config.yaml
train_examples: 97500
norm: "groupnorm"
kernel_size: 3
optimizer: "normuon"
learning_rate: 0.01
nesterov: true
max_steps: 5500
Rows from block 11 of a small image classifier, named by matrix and row number. Rows with one number belong to one channel. Each number is 200 + 30 x the weight over its row's rms, rounded and kept within 0 to 999. All counts start at 0.
After each channel's rows are labels from the 100 images, of 14976, where the channel reaches its highest value: "top examples" is what is common among them. Only what is clearly more common there than usual is listed. The data: flat shapes of many kinds, plain or patterned, on busy backdrops.
# sq0: squeeze pointwise conv (model.blocks.11.sq.0.weight, 88x240x1x1), inputs 120-239
# e10: expand pointwise conv (model.blocks.11.e1.0.weight, 176x88x1x1, transposed), outputs 88-175
# e30: expand 3x3 conv (model.blocks.11.e3.0.weight, 176x88x3x3, transposed, each kernel summed), outputs 88-175

sq0.31,204,234,171,233,267,223,244,188,224,184,187,160,238,160,174,138,220,201,230,204,202,180,190,190,232,183,221,159,206,217,202,193,170,195,164,240,234,199,253,230,244,156,142,229,242,186,176,148,194,136,208,151,258,226,158,174,155,209,255,187,188,195,168,195,254,275,230,193,244,223,168,259,163,164,206,166,181,220,163,150,175,249,206,151,212,195,199,201,234,172,186,173,159,163,223,200,195,268,185,191,189,244,197,204,228,189,156,203,210,191,222,172,149,176,182,148,215,231,236,236
e10.31,205,198,245,176,146,177,153,207,195,231,210,192,159,196,216,251,230,202,230,178,178,203,269,233,185,177,177,174,189,215,179,181,186,185,170,208,181,231,189,224,150,199,184,183,235,167,192,201,182,185,247,188,190,192,202,190,163,166,134,237,202,231,209,156,202,204,225,191,209,199,183,190,155,176,208,140,231,199,152,227,236,178,194,193,218,154,175,182
e30.31,189,200,222,243,232,166,264,191,191,180,220,154,196,186,156,231,235,163,150,263,222,172,174,200,234,220,192,195,237,194,231,208,186,204,181,224,179,224,239,197,219,199,193,198,189,173,158,225,224,150,251,136,181,218,222,232,174,121,167,239,246,199,202,260,188,215,156,158,225,183,178,220,180,201,242,165,228,245,168,193,207,206,200,221,140,261,220,193
top examples: count: one; count: two

sq0.81,181,183,240,141,196,225,213,175,209,197,205,135,131,214,182,233,239,215,197,193,243,179,193,101,222,215,257,165,215,236,179,170,213,216,241,189,234,213,195,206,139,185,259,227,170,221,212,240,144,194,193,173,157,191,287,144,242,211,200,204,202,213,175,169,169,236,148,259,211,183,226,223,198,209,191,182,224,236,197,196,190,212,217,186,193,178,269,225,220,182,196,197,193,165,173,165,101,195,204,173,148,253,248,217,209,204,222,214,206,175,154,173,143,210,246,221,206,195,203,224
e10.81,184,195,185,173,233,162,208,232,212,231,215,183,195,230,197,169,150,207,189,240,222,199,218,154,205,159,242,185,199,216,255,242,209,235,181,231,194,170,205,205,208,193,194,231,270,211,181,209,205,257,175,241,200,251,223,207,232,183,194,189,181,216,179,186,180,234,218,171,133,183,172,193,169,207,194,226,200,200,247,195,205,216,193,130,193,159,174,222
e30.81,179,181,204,246,208,201,206,217,243,210,220,222,124,235,233,181,195,175,166,182,225,161,174,212,215,168,271,213,161,178,205,183,199,208,209,179,177,137,233,215,134,219,205,200,192,228,278,204,152,251,149,191,239,193,141,226,182,170,144,189,211,189,233,231,174,174,228,222,189,214,245,260,233,238,193,196,122,174,225,160,216,225,173,184,185,186,231,117
top examples: count: five

sq0.4,185,137,196,206,226,219,175,158,189,167,167,223,166,184,164,196,178,233,165,152,195,224,204,194,197,253,219,144,254,196,227,157,202,248,198,234,196,202,179,165,198,210,224,180,255,228,240,131,179,163,154,165,260,230,238,245,182,232,156,246,192,225,236,249,144,197,183,160,202,188,214,178,186,221,202,163,228,239,175,192,210,199,131,175,193,214,207,254,207,220,281,197,201,194,218,162,203,185,177,268,236,230,170,201,188,216,240,156,135,222,184,191,223,181,116,142,176,204,177,194
e10.4,219,161,223,207,218,170,190,158,180,221,200,217,205,163,198,142,192,142,157,152,186,212,213,183,165,220,142,135,199,170,198,201,231,163,196,158,195,201,129,226,178,267,191,196,177,222,235,201,140,190,220,179,179,175,195,219,172,177,173,181,194,219,124,220,151,231,207,203,164,180,259,242,193,196,211,239,209,263,233,173,175,251,223,223,182,212,245,185
e30.4,161,217,165,198,236,277,170,240,162,266,198,211,189,206,208,205,256,281,197,180,222,194,162,214,167,198,175,155,196,222,214,189,224,213,183,230,185,191,224,204,204,211,121,263,152,187,191,236,247,222,240,203,199,207,183,225,168,239,179,188,188,182,209,190,206,168,110,149,202,204,190,178,189,186,216,214,152,211,147,219,189,180,204,164,180,248,186,196
top examples: count: one

sq0.79,207,197,184,246,183,176,207,221,208,164,162,212,175,127,198,226,257,208,192,178,270,205,198,229,242,217,186,173,184,161,226,183,202,120,169,144,213,190,114,257,185,215,177,204,213,176,191,300,210,245,236,180,125,202,212,232,228,217,184,212,168,176,197,171,154,222,142,195,213,227,204,239,154,155,302,204,222,214,155,183,189,183,204,190,245,188,227,221,199,204,218,241,185,205,184,198,222,212,213,221,230,219,219,192,206,254,203,221,205,133,205,218,150,179,203,150,215,191,188,180
e10.79,209,238,207,195,167,171,197,197,203,234,190,229,149,209,247,170,225,183,261,127,185,226,143,188,212,204,175,152,150,213,201,204,230,206,196,150,256,174,218,153,193,195,212,256,201,199,208,207,270,187,229,212,213,182,262,195,235,213,220,226,220,227,213,186,241,187,238,223,170,192,213,150,141,188,174,153,216,184,180,219,193,255,180,212,196,184,161,179
e30.79,184,239,178,185,189,192,146,193,236,225,199,222,202,235,183,196,180,170,238,223,220,158,178,159,213,218,221,228,217,151,189,199,229,246,264,205,200,203,234,233,192,208,180,124,232,265,193,214,187,187,183,209,200,181,200,169,170,190,235,182,154,241,228,182,203,204,205,260,241,206,209,211,217,210,199,199,231,185,241,224,208,164,183,163,206,207,242,175
top examples: count: five

sq0.12,205,169,206,192,168,171,119,206,186,153,212,251,166,189,215,153,245,158,242,187,180,164,228,176,265,232,195,197,183,215,218,167,196,237,203,214,176,211,165,173,217,163,191,255,240,209,193,197,144,156,190,194,273,213,275,203,216,269,231,236,256,240,176,153,212,235,235,190,202,161,189,239,228,149,148,182,167,149,193,154,201,171,203,208,244,182,152,196,190,200,244,181,192,204,224,195,165,268,184,245,277,199,177,192,244,150,177,208,208,177,269,257,249,218,183,221,216,204,224,223
e10.12,184,190,186,181,208,193,209,161,192,158,177,195,206,177,136,185,136,143,216,224,211,153,195,166,163,305,223,158,185,174,224,199,246,148,196,222,232,188,148,233,216,230,206,213,150,212,169,188,183,185,166,187,208,191,186,166,230,199,132,181,239,157,205,215,198,197,170,179,206,214,210,214,216,201,267,206,156,239,151,178,192,204,143,180,219,192,207,246
e30.12,170,215,146,198,194,171,219,222,160,207,225,178,158,159,203,203,283,225,267,202,189,290,176,249,182,205,181,165,160,225,208,131,205,205,211,214,183,178,166,150,216,194,189,233,169,160,155,238,238,234,208,198,210,246,208,222,212,190,220,201,236,236,188,221,185,177,162,176,198,154,166,161,211,151,223,162,203,221,195,193,188,175,222,240,144,209,189,191
top examples: count: one

sq0.42,223,206,156,205,195,185,184,151,133,208,191,237,210,153,209,198,236,212,292,203,198,201,209,225,197,204,220,160,258,209,237,204,185,247,191,157,153,189,193,192,168,167,162,225,222,198,226,285,227,171,147,221,258,218,186,218,189,154,221,219,136,166,205,206,212,149,142,232,167,209,219,202,198,201,235,178,212,123,156,216,216,198,132,225,189,242,231,213,200,187,205,182,215,232,180,187,194,232,213,226,223,251,198,204,141,202,224,220,205,234,234,185,270,203,225,198,222,142,226,229
e10.42,197,254,203,195,238,253,185,201,173,167,202,251,261,165,241,237,166,245,158,196,232,224,165,215,174,192,222,216,181,176,189,213,215,173,188,260,181,187,230,201,177,191,190,225,186,204,199,190,244,175,194,207,234,217,247,198,206,212,175,188,236,196,162,173,211,231,227,197,226,178,147,191,225,214,222,209,272,193,216,198,227,234,199,199,187,209,183,172
e30.42,245,199,188,207,207,224,244,150,200,187,177,184,166,228,220,182,225,231,196,208,148,209,221,223,180,192,169,186,182,198,197,197,190,193,211,235,153,200,192,217,213,228,271,235,229,139,195,227,151,239,200,253,197,187,251,145,175,191,178,216,176,205,174,225,187,165,175,212,184,179,130,147,220,224,222,150,221,210,181,214,174,202,204,204,210,188,229,183
top examples: count: one

sq0.47,226,226,196,166,243,188,224,245,195,235,155,240,256,154,272,164,233,215,126,202,245,204,189,159,132,163,170,184,212,196,211,186,181,186,210,210,211,197,208,194,235,174,143,196,197,209,194,212,210,152,189,156,171,160,220,173,197,171,218,204,203,200,168,129,223,292,172,188,233,210,180,240,181,190,191,215,159,189,221,162,181,181,198,219,196,154,202,197,242,185,145,138,193,161,219,210,195,203,200,245,203,149,187,199,184,137,222,211,159,224,276,185,203,231,166,160,237,261,173,266
e10.47,207,209,211,185,225,247,224,159,220,203,215,215,214,198,283,266,230,184,191,187,194,169,224,212,246,205,225,127,218,132,262,207,237,217,227,199,196,253,167,173,135,178,199,205,193,183,224,191,171,251,194,158,204,214,226,211,188,202,220,213,173,200,235,231,239,234,197,171,191,169,210,186,226,261,221,192,238,159,195,199,222,236,177,231,196,230,162,166
e30.47,172,170,212,216,183,196,280,203,161,159,184,223,235,201,161,261,199,171,183,234,229,214,183,202,196,205,211,208,207,199,235,224,164,158,196,205,161,201,152,186,225,222,168,225,214,245,152,173,219,205,201,156,201,212,209,233,188,189,177,158,200,174,220,231,190,223,231,136,147,199,229,151,208,200,206,190,265,219,200,167,213,161,171,244,180,230,189,151
top examples: count: one

sq0.86,199,214,198,162,169,187,159,158,223,244,197,234,160,218,214,248,171,167,184,195,175,184,300,201,171,233,192,128,149,224,245,237,185,187,204,228,213,221,235,206,179,158,98,215,239,240,184,189,244,178,238,227,185,171,185,214,132,234,184,204,257,208,160,240,244,217,225,205,177,209,219,205,119,157,207,155,222,228,234,259,187,204,226,206,228,194,224,169,165,220,276,193,188,208,271,146,150,232,201,256,234,181,169,217,219,178,172,185,171,171,160,259,184,171,208,188,220,225,138,193
e10.86,216,200,136,235,201,186,206,210,186,203,155,242,211,200,191,214,188,234,221,214,230,232,184,254,222,206,146,230,216,168,178,202,185,186,180,170,172,228,177,220,175,180,198,197,212,190,219,158,182,252,200,198,166,170,152,195,141,188,186,220,217,178,172,155,193,192,167,155,197,222,200,198,204,207,233,184,274,210,199,141,175,271,252,188,189,206,216,143
e30.86,225,230,164,197,220,224,200,193,197,178,224,221,241,196,200,169,181,231,202,183,163,208,166,153,225,203,256,211,181,212,253,237,204,187,207,198,127,203,234,208,123,212,224,255,177,168,185,152,206,208,192,208,220,197,176,188,196,215,228,162,211,193,156,234,194,197,191,217,179,185,186,203,175,172,193,149,181,178,233,237,167,232,167,155,205,184,148,204
top examples: count: one

sq0.26,171,172,211,177,228,209,149,198,225,189,209,224,126,184,196,228,231,321,206,193,240,146,217,150,187,179,166,143,221,237,145,187,267,259,183,153,237,232,194,170,191,215,143,223,174,184,235,225,222,162,177,207,200,188,228,242,225,230,183,197,198,186,223,164,219,218,228,237,225,248,170,172,198,186,262,169,183,161,289,166,224,185,239,201,260,218,172,191,207,194,216,188,190,155,173,221,192,182,181,185,278,231,211,237,129,186,177,176,151,174,206,186,123,199,189,197,190,233,189,205
e10.26,153,208,196,190,220,191,251,161,193,207,224,154,218,238,198,203,177,228,220,206,204,255,184,195,195,174,197,210,201,200,154,186,173,210,243,186,207,161,246,237,237,252,148,162,200,225,244,204,240,161,250,194,216,228,163,200,161,192,199,251,254,252,246,219,146,151,207,141,166,164,157,236,249,216,226,178,207,190,171,180,201,238,215,227,169,209,228,139
e30.26,241,209,248,270,194,190,191,191,201,170,223,153,230,230,248,172,178,176,196,137,227,180,192,245,246,141,225,190,195,280,216,189,186,216,212,237,197,211,177,222,216,198,209,212,250,209,241,158,225,195,220,169,222,191,224,197,211,221,238,198,212,196,190,221,212,243,230,181,247,206,143,187,227,204,186,205,211,168,269,174,153,227,233,206,239,188,190,225
top examples: count: five; flower

sq0.22,190,169,162,246,169,173,128,180,250,177,227,237,276,214,208,235,252,211,150,227,189,169,201,171,234,225,159,219,227,183,163,241,253,205,192,231,194,229,222,245,194,195,167,246,186,191,154,311,186,146,212,195,256,234,172,224,188,213,184,194,175,206,215,151,213,119,228,184,185,214,211,247,142,174,202,188,237,174,189,183,155,193,181,126,220,216,191,165,213,149,231,195,189,174,165,244,172,199,175,187,207,209,164,181,201,210,186,203,183,218,229,228,187,157,236,322,195,193,222,207
e10.22,207,181,220,141,213,171,171,220,212,247,149,156,225,179,178,229,236,205,213,159,175,183,212,193,197,170,202,192,209,161,202,178,182,142,177,133,227,162,234,212,235,175,185,161,214,188,221,152,230,167,191,182,202,202,221,220,248,214,175,200,213,201,163,235,200,215,159,162,192,190,166,179,225,234,185,182,260,153,205,230,239,194,175,189,221,173,238,160
e30.22,275,149,232,202,188,184,193,197,219,246,183,163,215,193,176,195,216,189,153,225,158,223,201,233,216,221,239,230,242,184,200,266,191,188,213,167,260,233,224,197,188,238,194,165,196,146,187,245,212,136,210,219,191,187,173,156,190,177,198,214,201,159,189,175,218,227,187,198,279,164,198,223,204,250,179,253,218,229,210,234,196,194,189,201,246,168,213,161
top examples: count: five